python train.py --cutout=0.4 --encoder_activation="swiglu" --encoder_depths=[2, 5, 5] --text_encoder_head_dim=64 --text_encoder_bias="none" --text_encoder_qk_norm=false --init="trunc_normal_002" --precondition_frequency=50 --batch_size=256 --lr_schedule="cosine" --final_lr_fraction=0.01
Rows from block 3 of the text encoder, named by matrix and row number. Rows with one number belong to one attention dimension. Each number is 128 + 24 x the weight over its row's rms, rounded and kept within 0 to 255. All counts start at 0. Numbers have three digits each. After the name is the row's rms in percent of the matrix's.
# v: attention value (text_encoder.blocks.3.attn.v.weight, 256x256), inputs 86-171
# proj: attention output (text_encoder.blocks.3.attn.proj.weight, 256x256, transposed), outputs 86-171
v.24 099:038112131127144131094160156134151149109150099119096128121128137133099123113115112038140085093090126132135170157147141124125132120123140158067147131119069192148119118132152134098107117125168178128166136102160109121061181151128128118130139171156151101136155077
proj.24 097:119145139173127146103150132089150124150058097131131123135125151131104128114143125094141142101119095063103104107091118130189173153112111131128142146136074110130135089129153133113128128104104129122144118148136104157039130118116107140157077155151182103124154100
v.25 085:133101147169122133128106127127178128164131136143071129142086138128114117171150118125075120083131168125144158122158119128100125102091172135147133148139142172126097127111120135129113098128094136134134123156069075120122114105083164154154123126134140159139166151
proj.25 103:153145160129133140149093161132163113112121153139121125125115083146214131111161165128093142152152151161108088119140156127140135128168119138126128178155143110107170163126137129101149088176126132130108130101145130107140091160138127118136141104153158113157123128
v.26 060:142125118106116131071125148173125099122126132135131102156131172145106145128134153155138135120123141124120130135121142113072162082111138106174124129147093181125136110107065101158137133098110098085086155126103147127128130134113120113134154123158127189141213127
proj.26 103:109128157151112135124126154123180147099075142139128120094105101130145126147172090142091118143124178105119097129121152132159090146135135122143148143122131079118134151109149130084163105123168170129087127125181119086106137121131129103133096119224090135144129172
v.27 068:134156120127148132128105055143139118119131158127137097116137141137180138130124108157126155127109166115169140173116136136142096101128199118135069126103130128145129138127127142132082152130113142140124174158114120119197134129155114088127117132142086074133125121
proj.27 096:141105102086133131149136119137129141135127164122118133109092117146138148128120158112118109123158155122137141138126130129073109114129124083128105086129188153152119152124120127127131149126131130123120140122116146127166117131130182145090133101101084084128153156
v.28 118:105103132137130157115156148102138146131163127179097141136120126125130124126119127113140157103077131126148150122172128180124127086072159119123148122134118141150116148097162121131126099163187153128120118125118146149130117086108091173116124113135202109120170130
proj.28 113:140128136158134093154120180127224143144126121160151123118127108135165122133160127122129127112140141106108093110134096141120139135127117133111143134135147120145130145129175128114126117126088138130083122125173125090093095128135094124119122121178160063176129150
v.29 147:145129201133059125135119130140227091122119162160143164141104105159149114132123123120120139121111166127149155128110114169125104099133116125164128113128127127126109146140128129164164150128130102107107128132061165141137134130125131100112125117128117164099144135
proj.29 100:150134131194136130171070175119134143115134151158179140088125096079164126132152150139160108126146161107150128137147136118155130101121146153122125126155137133135098129170125128113129120104120128118065126122145114080140102132125121132114167114165163080160139104
v.30 106:126106116123174164126130109133115169115151126167133111116130132129102127168115093126105130139179135152115104142167159144137151104102151101142141155121187089112116169133129088126154110157123141122132086122138156126172120114088099171112101068125119100170151168
proj.30 110:151105128125117107139129169123132115146113149132100127161127117132159148130149086126107130136119055145108122119134102132068099173141117108134149124114137111150144162125143152119137114166135131159127130150145162115088098124156111070159138136148091127146106200
v.31 061:126139133122086128117122127159139125124142100106115142120130099128146123146097130079142151131128133116133128115165119135162124180139158114122150067128128139148093118086163123141105128150103135149208146108121124098114160144121140121134149136141094125141133100
proj.31 082:174093117149138128133186122127126161139120122132146138106133135078124116107152132109147143117088141112121114164133119136144160085130152136137157111132154128136122170195156140164101149068136112117134143127128111129071082142133124143118126143142166112134139138
v.32 136:109134130079139118126183143116120156127134124148110156129187169127132076159131129146136115101136153107125162104145129128110102132095201113165128145117131163092141136119115097154087122109156130128121134140108098116131117099115144126129096135129202129132128131
proj.32 104:119120184123128122133115157139177133132100143140127121098125113142133103138143141121087129120158150102127137112116137107161136127106121102132121135115128119124155131086125127131157130167132148135084118119176111117098128105170143110110097122178121106155156114
v.33 080:127128141115123124122122125107133164122140152132135152129127117089129123107164136097147109128082144083094115155148089084090126129150144126142144141143082147145171128130095133133118141073120143105113183063133134120076135123124101106159158122129130116167131127
proj.33 094:087140110075116188117135085118100092135109132127113136142111148182116138123153111133129125135146051115128090123110082141150115133136133117133116114130095103128154076122136140075203144096125145132174148140108154156112169132141174131158105154145141149082105100
v.34 121:153166157146118135151078145130160133074136147082121129156126085132130129126143128118087129129113119124114103108134110135123148128143115122129127103134093107149128138123170140147125128153086111128121139135143103152138188129119131140161121092082091132127129117
proj.34 110:121139101140159134135131084124119136142129083098086112167125154111120121109086156147152135138116130152133098132142125099114124130168149135131113120127109173089124093144118135126079123168126084125141130094119127130163120131125119144128134136083129145122123081
v.35 155:137130208128114134117134169142145149134117134111158128128103123087166047128132150093151121138077108138126164104105132128120108118146132152145148120138121183117148118093144135129119132123136114088115123127110128140108128131090133120144124124130181161092099126
proj.35 116:113151138186135116126097163129157152127135099159148120093141124110134092152104126139127127120121192086115136111131169128201157088107128158128120147124132118115113120111138091134125118127126118139096113109149089101124125123106123148106118132168152105145146083
v.36 193:121100103128124143084127172155148090174138106128156112127099148122172120105120128128083118082161142121145153117132107136134155118138134156172141159093114132131098088086105140155204147134122128100107128131112107100121128189128104128121138165127130140089166143
proj.36 105:124125109123128149118122168121062124056096168114141162102108114068141127120156119076080109135135132115130117142137146127141127121094099141127130100123130124147118167131134142103133124080160135113128124123112104144101127126154141110125115127201159163144141112
v.37 088:125148149185080136130135149104169128151106131182124108134128149161096114137125160133114116123153106115120133113137103185146127092118128127172093127098130134142133119154099095135184170140117079160122121143089075118140142138105138166122094111142120172156131117
proj.37 109:143162139190110107157113131144162130112133130145119143121128093117123121140126136124124122136137255102126148148144213131128083127141141129126130187124145113120121151121138100143166106101136145130100121095165132070116127125110133119103132116157107128168114117
v.38 087:146114116177134146133124200121131137112148103128116150109131132112153149126119070125142179114129121107126126126136125145126117129118123162101097123155154118130066080115107118127160167055109084121141149131138116113143137149138171105116154131149137096097127125
proj.38 110:101131132104129154073154159091110099091080142121136165126109161124099145114155125126134126125119045140129140128107144129154127124107105155122129094115116112129128100099099141116165150118139134130144131154109071143097125092120161156136142140165129136097142148
v.39 074:114165132149138137136133133147117127108194124136131101159164062136128126128088075088146125111099118128150129081179168088142123147125158131117130085110102146067132091121185103141144124136117129157125158086131170137116117148081126131112118131148101117115175149
proj.39 098:127109112111087132155167118118111114126136128129127179113119153088131128144138167144150132117136077159124130146103131122136149106133123116152164110133129124136113143140141179133120121131150127140192137156120150128111127158133135133090147089067155136121128160
v.40 133:119037087137124131119115126148109162164131103148106133124120174129151128104094124133092129111130166145148104149126126150123139126075114114137143158138176124129120146117125160175099109132151187155141095133082122138160142109143136135136152127150148118116134151
proj.40 107:152154119144128129132114191156162129126111154151141109152116093128155136072157173096081124103136186149080094127134135141067144142131105136109137118130147112156128151114151131105121088196113150127119144122134140142098094132135118116141125123175127093204137157
v.41 070:116129207114136104144100143134171145091122131164134159140113082149146113169111135071106123138123126116171136133105137075160144139111152123137143132117113129174061117118151131143122142156147129145158127104129156134111174127142118093114124121127110060123142120
proj.41 094:128135110156127201122129189057108109130119133113129147125115120112152143081163153143157137119122071144117144147081135123157139114141125134123121113129131169112123135157127117134134147134108108101125130164131085138109088124122126141130183130137154162129138152
v.42 137:107147155161097125150151120136119111089068143110094175128127126128137134102132150125116106114128160115136148109109109128098109115145091124123128131170091139125142128171135135146136136124125134143163119145149142122116178143128120077192111144121157151135074048
proj.42 106:143197115139133151136105117140139129146154124148127099136124132160119113120128162125161128138135252113125114129123128125121130135162145129117097139169098139104143098140132121128140109111094135136137125118119149134166141161113137181145123095116130108154136041
v.43 093:117149093134128105131164126106124135143146123118127135112141140104170126123122106128128125129099103117128120140130161141203137158127132163056141124129143107135140122109122167085071129120091145131122117105141084093129169148157086131098139137129099108127129108
proj.43 110:116107091080129141119189098126117143146128110099136131119128141120117132111129208136165129104138149122137144144119141159121127123122134136123127071108153151158101083115118131149066173135126135128133158149097129192127120120142153143097151127086148118113137098
v.44 080:123168108099124146125146083109129111129124143117142120175133119176125115118130127129124124145114137128115138136103148124121085117138201086132131118098071120101142129133145109091120141131109071078128116090132137109134118128123102124124120121123118143123105127
proj.44 098:139114144147092142176108107148145166125154175115136142064126110149128129152127097139121117129154100081142125112123098101118110109112126091127111136145117130113129132190157139114163134066132150142106125109129129106129156139153119079126123112128109128100145141
v.45 185:136118135104126098110111127141107209139145130134159126130168164106172100128119128131120125121178129129149137128162151131133106164101155152150118152122170117086127128120131178208112145120128148154128124152098106145159131085137160041107128135156142084157132127
proj.45 107:120133125094122154125113154146118101132125157147123129127109127139126132128133180106071127129141180140124156132120167125141116092122112105129084126125158102128128146076115121122155119166139136127153139128120140150144125128107170134108117104115125113157145118
v.46 137:122109122116124160107145181143062148142175080127134124148089157132171130178068100109141157138124149084109126133139134088128154124139149143152150151163139178156126087099128085124134092092138129124187152090151078109085144174108134138130140130123128131129126138
proj.46 110:109129156151113148084135161111121122089094116128129134129128135123131111097161078115112125101101104116100104134128092136168159142110083136141143132120081097121136114117143127104145128114145136136120124147140089136058153135138133126170093159201150144124122165
v.47 079:128134194127108127132143128121146150126218148111139091128086131131132105130133136107134103077137125148130163149101128151108125114122088116139127134124124125119162148158109128135112165147153204125161124117123129173105159112102150116132131114139120107122133129
proj.47 100:094129112148140140127111176129157126171095102155112117174144114163102145120138133129100137124120155140083124143150164133124154146140139122121101179133096129121159134122160125118128124221117120124142131118153189176115102123115108127169110139155106118166102122
v.48 218:089160080134105089172135108098149150131136126149097138107130137126141149123157182124123125122129130104134140129145125132137124143097179112139102134140134073143147149160143129142058171121121146142115094139145112121135171118187129113128114131128127075128108083
proj.48 116:117127099062135118131161072130122139159124127113117139156130118128099141127133208119151115121150150126150127141125120132061115160121129104119127092109145168156123104116093153136104160133109149125119149127125146164118122107155151129112135120098123115130129105
v.49 083:116129091117140107127137136125103099108081110127097126038119159137120123129131134130154102124138112108122117098128130210108191113048085104134142134107165139108113105150082100099184127128124129155185169147120120091131103130170146159149138132133157193151161104
proj.49 090:177113141141121102076145164112147130126097131129123101141131124122133136145103114088129147138129127135130161114141124121117129174131128103144113154096125136146175173123138130160126116129134119082108063121167146124075133090155099138143127151117106132125124087
v.50 077:078127126144193129125126134127119106064098125138127136164141119132153155095135116119103117104145155128185125126068117121142108139147132133102084112117092132120114100143144120110137182134086177166119162139126105105105129170117133076153067142130120138166111115
proj.50 096:147193128128115158133151124139127093147135116134133169158104117142108132153190178066164153124131139120123126139102108128124125120151118111125128122130117126147130122120145154097184106102104154154153126120120135132125149102116144132126127121110159101105162125
v.51 074:080143128131172122110125140128139120102113126131116053184144124100151122130107150118118141185127094135109101119147106092126121134126124171102144127108130112152186113113164128115189128123154111084097128109149132143121136168115128136156103126137116116081099136
proj.51 108:091132108143141149135148116135085162062135133128127161105125127103126116132131081129142105099104191106133125136109164137164124126127114138128156115115150111133101128129119132143158147030147132159129119129114086106130146143103141150089130127189146180134135129
v.52 113:137121123128159130108139150139118074144116101123156131115114123133127132145118117125127128182129095125122111159119148120130132095152104162147146127098126137122117134103109126124183134118071080076110126145135119080117117168132119129138145174119104156122093127
proj.52 107:129123090103094165113136161112049117064108158102129142115104135089142125122136102130124127139133153132143111148123144130152132128120130146124131101119113099130133136132138144120144132055187130128136153145108150146121132137139138149128119133155137184129145116
v.53 113:149110092125164131126120093132127131114135145110093122120113142126120140126149141148114128115130115130110087102108112150144157126097128129100146137141159095144139141119126112087111116145124114133129128124138130126188103117123103220132120054123120147097136160
proj.53 116:147109132121149106099147117132134134138132111116116108159126139146164164098102105148119140139102061164140124127153092124078116161157148125129135150123152153114123148129111128132057139193107093134119117124127125120132098129136105123145136141104099142118112161
v.54 083:120107134128148187142102168149112120154153109106122129087092127122138185127079124126100128148146110140129128126145192110107158133101127121133146119111162132141121098125145130152107132088131133099059170134151139118112116128129128168114097143086143125108143130
proj.54 101:126129119133122152104159186122106113109093123124143125160141140104113140105135104118146116098091121153123134131118120152159133160137071165129172106114123107132090127125098143088099149126151138168157139151134099170112154107128130117124107163180116173106127185
v.55 122:106120147109088128112144151151192159102164124136141158140126150134159117131156096107139164085107161091139144118131088087141085121126142129133089138183118149170079137114133106107090143103125138128161167092106141140130131171124147078099145136138119104125151127
proj.55 099:116121125145149150117129124091154143137128130120153142116116113146143144085190164154162105109125130090127110122130136134137152107123127132126130092155111125124107079098099128126149148125094137123065138139136081115098104129130129154130132108165159082100136156
v.56 080:152177149111140106127110159116148130130141128082169092098146125125129138118098131144122147151133146122151131115186129063124098152133129143122123140137127144136116131103158146141091141112089131124100160104105141158140145150113166127131102110130086130166103116
proj.56 101:096128110099100157119123094125109150107140175126115147102131122118118133131135133155133112127132117152166146138124149121128110102119126124126114096081138129091090088116055124117127133122157135128122150128110105140172147126108147140128139106130110154107138167
v.57 073:132142105132128140170116154128088097131123123109114130107138099107168159084122118129121120158061130124129098137152143056143126181151074129113127131118127144144145127131115198114125129107132119134132151146200103095120132176149108123124117126142125141112083119
proj.57 110:114176107126117165126174109131092134097148127101133144133136158119098134108108142102178124105111184096150131125092127140138113110127120133130118100128117122146089093110116158127119134094146124144160125136073098133158161124108154144108125120078163157106134092
v.58 095:094113129110120130107135125130135204127137128141155121148068123124148139128133140121161136088111153125147130127122145168167134124083125185134106138119167165155131123080137132150105141142134165132151094126125127134099159142123118132058113116164132048131139124
proj.58 096:134099113129125108074140179113139119140100114125158130143130133128128136075157108122134129104104099118094129138148112152128129122104103127119145107120124102170100123113142118130114186140113128105111132185132083151079073091164116128123136143170140065115130157
v.59 077:108178130150125138125110149105130118113121126091161127147148127120133118146163142119120137183101095088117097126140075128177118126170139098129092102128083131166135125138130063116143138122108114122093127124133133129121141145141108151125116112123093131133088124
proj.59 107:117132104129130136128160018147096165119147124086103119099135143126098114105096153127127124122126123094144128147118149116121115115123146129152137095122129135125105102135102130161112130095149137101137129115105102136128150144140148137128113131089125191056132128
v.60 182:131136123144119121126131107120083115140117123143122128154112154141130100126130152130126128109164144123116137137156113127121089111140150083163121149103117163092178121181057125163189137151115137132115130124110151114119130111097139114167122129169132141167073143
proj.60 107:121177137128088148165108129151158108123160141160130130110117090167129123138154135114103135125157180129099123121116125123088116123133129104125111155129136113127152135107156115116197070105130177129131128109116142128126145141123158120122109096142109103147124139
v.61 074:137123135117118155133113117136116103124128127126116120139139109142155132167098123109128178130072196140093136163113129081138097141166122128100159123123075175141143153108142091146111121112133057085140160099086098158116161162139110121128150115121118117100129127
proj.61 096:106152116145156157129122099137123146122129130123122144159112135161092126108132113162175098122130154098143091115128075131111124121135128100127103099141054137100094091144116164117100142103096128174128141120119124129139138131127122147145116127125126122098131101
v.62 140:136133137125140146103147121135141103105119138142147133128085122130139133125130138138138147127123124118126113132142134186125125093094122121145133141166146142193105103074107115123125142168119127102113130121103155107139083131108122168102150082131112125094150178
proj.62 098:156098140161135149131142158138167160096157133133150133105098097140157129091149111133120129112109173136119108135154151147108128111133151131118147127132169108132090158120142121132124119127128129120077131128131101086117068138129112129123138101198118106157129175
v.63 115:138142113146125097136154122093124089148121123126062138122151141120128112111122155140086067081159137127128121097144108133125131118130131113129129127109125110111125123125126172134102127161132129135122151149093073104176138103130157146161129114114181167058138129
proj.63 115:152122142138153123132110123154152166117144129116117104107124112131179128124095149130122131127144210119137131117110137092124131116124135126109112166135152155101124134109104110137076107159093106123065101093127104112157112125128120137117130098121130124140149093
v.64 074:118133109132156098142127133115110086116136113180071138113159140165163127107135127129124137133139176126107099049143075175114123112069143110131177133125185121120115125127135128125131117133102113123112145134117149127163130116090193100129130122143133114110101194
proj.64 097:148127140138126098136143156103128119118158158139124148143147087148116173132146122123130125128098148161096112146140098128079138162132132111127119129108140126120143191136122123127097100128108141134098145128118130128093128129147065144085138132182117120159155101
v.65 069:129144117188135122144120140070129107119143110121114128119124137108121119139179115128119133116186093142122125108145130128142133128142160125157138135130129128097166086147146153162156128116123141066061104156137173116132154112142098176126121077131131134110116120
proj.65 093:123082110135083133126113129108130130147088127131111133125131121113153148133136116129148099133120187153126109132135054136137089128071127129126129128122126142104123125104137135133102129119127126186106113122094123135121128127146122138095164122118088124132129129
v.66 065:123138112125129113146147139130119175113155136100150155084145117118129114141132095122142107117136123112145161132129134144130121136139110076132119112176129126105116129157097127148111126135122140135191115129113066127103136124174131118188128146088124125134132097
proj.66 083:128145139122136130119114085134163136124151177127143114133118160127159122131130131169130133143128128127176119129152137137125126110158126123139127128152122119113110125130141100193133127081132112109135127067174125076137142131150080113130162108121172100070114127
v.67 064:116139116094133127080128124122128150115116138138159122081128144191119125036131134138130101133118169135131152127085127131120170156141122117158110135134139149126097123150112141134145094198122101125154128116122165157120146136077134140103128119111135176136150137
proj.67 082:121132118186115085119146097124159151195125129143156134089107076116120156131135092124121141125133145137124101112129117122109149118140119156154144155128148118137140117127170128160140095154125115102118117137136120115085094152137104143161096119088150083124109135
v.68 065:143140116129115128146122161155102131101119135128176127123169126123144106129154095130136100162136119143139090127113129138168114129127126149126129126129139108111118135133107132118146109142131117148147101125102185138183183134144134117130126149130126101159115143
proj.68 083:189115129140129152179127095135121091134116134113136182123123181162124111129159140127114154150125160155122139162127149130159146130115128118098154133138115155092129117173133106094141141162138115142145141127110119150135147142128142128126121106136137098095133101
v.69 053:120127149119097151116113092127128099178106114116158126127142127153193104166123127141118171127089163107152142150113130135115083135129149143137123123099108117070148122121171138127117094126154124077137139107074132123155138115161139096121127124148130136181123154
proj.69 087:131156161120175112124128161120110135099156138146131130136134137135081119149109154127118153111148085089131135147150158127119153179188144125122126099128169115124152150133132125122133165094111149082151198123128095131161127131113118131146096144125126105141151105
v.70 088:111097139079148145105079123129127142131129133100121197127104141155191120132089200127157159091132123130129124080077127128093131140100131129116132118144149179131131122117176140150128135123131165135145144149128106152139130145136171063150101163146067127144129099
proj.70 099:140138147129160108133148124127125132145173140112116098135132123127115073172110122135102146138129111105136147142104151132128151135183127122133131132111126149139138114149115113103151146132122142080186148129191132132147128114128139128131114115133126122095151088
v.71 053:081128167159125147083119126122121104188144129126094101170125154167110134132136121124102098083148124104113122128133095121111128116130171142144123097138127120125125077121117125128134158085123141156128129131139137023093119130131131133135134131125127153144104122
proj.71 073:124152123165158110162130153148130075150118122126135131153136130120128130096140111124150166158135177176156136134144104165093101131120134125099136135125118173143140123143107124128134102139155130147163107118141167159125156112153130122124127121183111093145112126
v.72 061:098122150101108114103148125136140147129145131154170155141122131139194145132102136132128188126120117106130150134121096093136129147146144092106128137125099142163120177112148156163153124133175136092131175126107133135135133147125103103097131176127092095103130129
proj.72 091:140157129111152168147120108134105122110134126130130115127126148097123074181119115128118137133129086093147129162093150110114131095147115132114116138134127126147145129113124117126135167104101145093113159132163127116191129128127117123165109175126117137125131142
v.73 071:167147122186133131159131139143113102144127109131129130121111099123117103136138150109125127128123097128096119103121163173154127132106150108119176101109150118131134121129139137145207154113067125132044080177143154128153104156108104152101131065133195125114115146
proj.73 094:133081122139101142117115139115127117111071100136099127119130111137139158091137101131154117132153241154096103135129071127142128086078110132093122157141107129126094125128120121131115124151129136141114115113080124140089135138122128152085158135095075143153099122
v.74 058:139113144235074149138126179100133130171088145131066140153131076184117125174135118178112130124126111136148125102129124147119123111167090124122130113121124141107131178128131134112109102120102134147113144157123113134119122120123126120188122100133131168145122126
proj.74 079:119132104120090160132121123113111119100120140122176127146103128116154118081140138132165117115127207147144111135124120132125129084098121133127155142136111114160124129145152138149142095118151109119093125056111166110112145147176120127122122127119100135138062178
v.75 074:122126125128125115154120129065127114132199136129112193113114129073150151108099125162127135134129151129129125102142125128130126149099109125130130136128173116139128113096127155204084118106118171130128116163148100112115133125193136085136125111140137120116131157
proj.75 088:114112125125165147125128097139092121109119159128127132125135138131141073169130126131102171125148046081136162141116127100136135150152134109125129130124123151089119137175135109085131173123107136096126168153172116176159129094124127119159129143078111131116175125
v.76 060:104174102137128116112129090125087131144135087099135116123127130137152126122181127149142146117139144123097126161134116100127120129090155141120097090121153098106154063107106101117131135063122096142113134124124128059091134172164128123121126117158128115124096124
proj.76 091:141131134111170130132137140162127128124124137128100124128144129129114111148096133138085169146118008103142196138106165102119131179157120112106129118158144155128151122150115107104126163162115153098185148177182111163169100132087150114118115146101123127127134118
v.77 069:134128128111085120124133096129175142105028127137161084131170111105124127163117148118149149136105090144128112094142135127131152129136119192128127153137091122125132172135149140130126136158152122072165110124152118150149159120128101128105128131148120102129118079
proj.77 084:133158138119146145123115120120109133094130110104121114121134187121101116113119134130122111127130093087170163161123157146140126147149125130086114122094122162143136132119102165115108179088124089113141131128126113105152118150118145121129129070133136144128138122
v.78 064:152137132115087121088120082132119099133124146123148123173127207128152125124165136125130141136138101126122118142141032122144119086133150047137070135124127168151135158133118128134144120144156123159134130122123140113141141123126171122175124127170077127101137161
proj.78 087:116144180170163137150126094142132145131140109126125119131142130163129122166104146102112136142105119115152156119139182156124149132123135134172089067114150107082139127121151064110118141092125124131130145126139110115168145133118128129129113132184165119107183103
v.79 070:120089157138127121135131158129165113168132087150150148122099121119171130103092106092128175096113130137158154096123129125142133146123137162129136174139127139148100156111190128171142122128113192044120135159125141146115092130114144122088126124144139141066151087
proj.79 088:148128121126148149092099128122113134096172161133166076158101122127148128205130133148135126120170157058128095176119122124113084122167162143118126128124130145130131138100110121125135117096156145127107159117147183127126117119145101132172144202131116103132141152
v.80 078:119138110121136130140115108103176191135149097137109138128134110106141101124153097133143178100127145126130109121126140151149127144200160128128069132128121106109120227128146124203087086125137157116140059135149127150091129115140141090122134123125127079111169125
proj.80 090:135134154128178128139121107103105112119129117124172120134103167156121074030109143132123130112107128124127160149147133152171140184127128068121145141094148142107098138134122124116112176123133128128127165134141118100143172119134124122135141103168153126063119149
v.81 129:167134145140129119128157126177132112079118132135117134129110089147122110125170132134173156105095186083166123090124115119114127102107143131093132076163128176126140155104128083169122132121122083135129135116118163168138131127076152125152151150152164111114096127
proj.81 105:136159141130133113137143141125110132107126145123136151129121130118134125123104128123119150122123137142118125148128128121108135132148104149124127147127135121143134145145104137123139131170097128103127156111151159139120129126142133115140127130148131123131115146
v.82 059:088137128097150136151128135130173126112129137136163167079131097103134115114157150123133135115121143120155125071137130114110129155133093123131084169084127138130079114150179128186128058139161160124149130113124119129124161131132131053109144121127118088115135130
proj.82 094:140131123129169116092144100148135107151133130138161094160135120158099076060087160093097158102088080134125150153128137133130128177150157119122125103143151127101123154123130110118107166142124115120121154180143107101150118140112152120118139130136154099052117127
v.83 082:101125198132105143142122092125144149162163152139110104143138136122126129131111111086151130135117141116128100150106133124097087141102114157116090139156136130124127136148121134153132128104195148133087125131115122123126124111144148094118123143142140131117105107
proj.83 107:147160135121142123066150169129122143129182139129120124121127066143129132146114131124117143124125112101134102124110129128101131115192123157145119131113175122159156122132113146128147123154109148087138146107147164127107118123151119134140110130118130120142106115
v.84 075:124157102132080123131137070142075111103136125131127093164109128129106145101152127141150130092129108099090107136100111101137079122154099146146099139142074122120158104149114127126155119122107139120142060129190141122137125154154109136120101114151113096174123091
proj.84 084:123134139122167099139125113114135172126103120121110184074133161156108150075091140114079156153078119119127179108144167145136136163109112131127141136124151163114127151119095142120138175234152080160157097155127149104101118148113157095098121099137122165124094120
v.85 068:116119077128150141145130127130093119090145128136153215121117125116113136125193172130119145125128030107145126085131121115131130107134133105128152134094108143113169092170115117146194132132106149139126109132158118135148103185117105127148102117126185128133109115
proj.85 096:107086109134111154135101120129142136154094077117106119124139142141140131121129129146172088109141143158132146118108122154116109122045135117139133129121066148108097128080125120130129122119166126179137089132104135121135143121125123142105166121148119141120125109
v.86 056:120135103184154070126142137134151128107118165124148120105151148156129104135128074153123146123144116122123135096124133126106139108126121105129129164153167130125118115128119088118125136158100108096093182108166087158139090130078132183155129125108091146133147153
proj.86 081:108103097119111114101123146129162161141118097176129121113154125112159154125147150129159083076125156157119123099141082131145123125131151128142141096145129084138123119128100146153137097135154113128138122101109130111115120115130112127094130133165115133112110122
v.87 173:085178132071102126130159128126126128145142138090114141130138107180185126129116115046107112097130168124050188111092128092174129186134115126140128124121109144156109131160125144112148138125149122142146159111129125083110167184112168136111120150118092127125145134
proj.87 089:120127132152132126145110106117157125136132164101101130105128143113124136175141081134120143147134127126149116106115119123091139124123114138132134125129067173113124132128160107154123119153122113152091062119140131140101111131131114123134135104076120068114129132
v.88 187:128129108112121118115101132162128147115113126110139089099128127143124128134119136103141105110166145130103122088135122124186145156124095181120101184149098128182130129140130120095142130088126119158144125117194135165084143160101150131131135137189114126156158118
proj.88 098:133123138129141114128127115098125144151124163098099171104112129119125131146117116114091129129124157117118116107126119122147149131129116130129146143121129161134120120157110132123165124186125120125156129122157156142096121113137126124139103096102125126125129097
v.89 072:129099172127153159122129128134128124129119162125147140125093132126137148159066213132134137147093129116099123104135158092106138161086141068177136127128156153129092124134146135095112164083159124135115135127120118129130112130100124154109135120143114164131135139
proj.89 085:152109074106092139100127133146122146120111116133105087148168090090127095177142128130130093059158079137134101150064152131128143123134148146125139112147122129147127108133090120159176123139094157104160163160156130116127069118125114126130138164064102143164125109
v.90 080:143133112142114129121103159117137161168149128128182052133124144125124132110125121132127088145132114155084123136151112108159152136108114131150127086109127145153125132094111140117167131104114134111089134127148152130128131132110091124116092133142135159148171151
proj.90 095:124092087109093145148124080111103126127073118107083171100123155097151120122125122143165127129151174134124132120112141118172138130059103130117160135118104136134128123137141149126155134160123111168128107131106142128111126112125150147142095139096103177160103163
v.91 059:135129162125117122091117113131166107159127180119127096145099148126159127130103136153108118125094108121124127084129140128125142102133132143124128131134125131132126136066139129141099156127129108106185132128113164156129128132100071128130131130178118128039143104
proj.91 083:132101134109128123121073098135129152107119124125099117147153137051129113159103127119152108132163139112118094159129155157120126135086146103125133131137119147119126130104097158140105054092141134138166135104133133065136145075145114131109110171141132140175141107
v.92 068:145122129138127127130121144116149102128125114114118135150136124100102122154163128099121063128145122117141125120108136130185169083173141150112151125078113098136129094119120133097144130116099144108128129134206100127126128142119084104126150126114133126100120106
proj.92 092:112123089142095136133128151095131105133130104087146152153112127119160189105124120150148118141134236170115118125133113127149092109113137144145150183134101105141130121100122155122126116158144129166110065111092181131108128166134139150112142148143139125126082130
v.93 108:110102139205128120094105159101170118133146074178199128127129142125092140115123127135106127127116070130132138128145121162100138080129106146125136172075127128143137103145125128133137145168113142128175088128119128127147134124130126138116142129119139146142130104
proj.93 099:127088125125125158143105119151148107135109116131132103153143126128143121132134167121165094117140082133138136128133127144128116139090161092128128093127091158111119118117147122121113121045168130163144129135099113125154110126126121124102129131142126129133145108
v.94 071:125127132088111167127131144150114143117107137121135125118156121138190104087119142110156100128138153137113131089087123155145110161119131130123105188120122151133112128160128108128160111144127099179169097140112140129118144177125143137119123155120139115191169168
proj.94 088:140131138150109129146115102123124121125143158091124150088087137120110126131137131114122141147114141136139132128132121114136160122112094115125149121113110149124115169148133119131181140192128114130094121131148129135117154125149139125149130079128135112122136146
v.95 075:152149157171137172161108155128122162154131130128129091122120109081141134133141154083131126122127103116085115128159156136125136129107122123160179089144169104141130082097126116103121133091108101146125117129105140120139091124168079193125121109104147153161114139
proj.95 095:142084084129074126125125150122140128118083102100113149126134112117141186110157140140170090112164184163105117125122106126138110123089124134114167176145091131157105102113123143149149109147156120141126095116108130133078123129118128153113166125112113131168115129
v.96 081:154143088120142140154122078123082162144145136107131111117133114118147143139171121115154157150158111161112115149128119153153118146144079128109119135123117114153171120164077135129132093146126146128085029136143127109147102091113138195128131112131114094187115174
proj.96 087:116099157110128148139156141128132134143126128130133129101169115153128191111135123128124128111120179137104175109184101148156126136112121117130123103124104121128127112134151103122122182093159122156148102134102135133100167135119113147119100107148137150105103089
v.97 127:104124138090119157117100131124154102097126130114132166126152113149165125076139109107101115071127141163116135117071118150161128158141103142119129138125100130147103099128116139112144146144146122151130121129156130127146133134098132093090118131145100109053140138
proj.97 088:136131124177129097110133096121147139184134140120122086088090122196115163119122119133139124159119232128132110100161144126137148092135137146142130148110136160122123159107140110158130098134144128132099115119136158122085127128134108155119142107123131087090128113
v.98 085:114163128092129126129130146123131178131130146118163134166121130118163123128117132108165142150132121110125162092107172097161126163146157139169120120125118175163137120142234130148116066074165128115134116134121141137128165178117132075083108133123127123132122118
proj.98 084:134101152131136137094122102121112131129138128105104138125121155060146087185128106141119148197155138122128101144103162090134117120151107149099137129140136131132141128132081139114140174159087127108084121129166137136149140134131157127148114155095105115122126150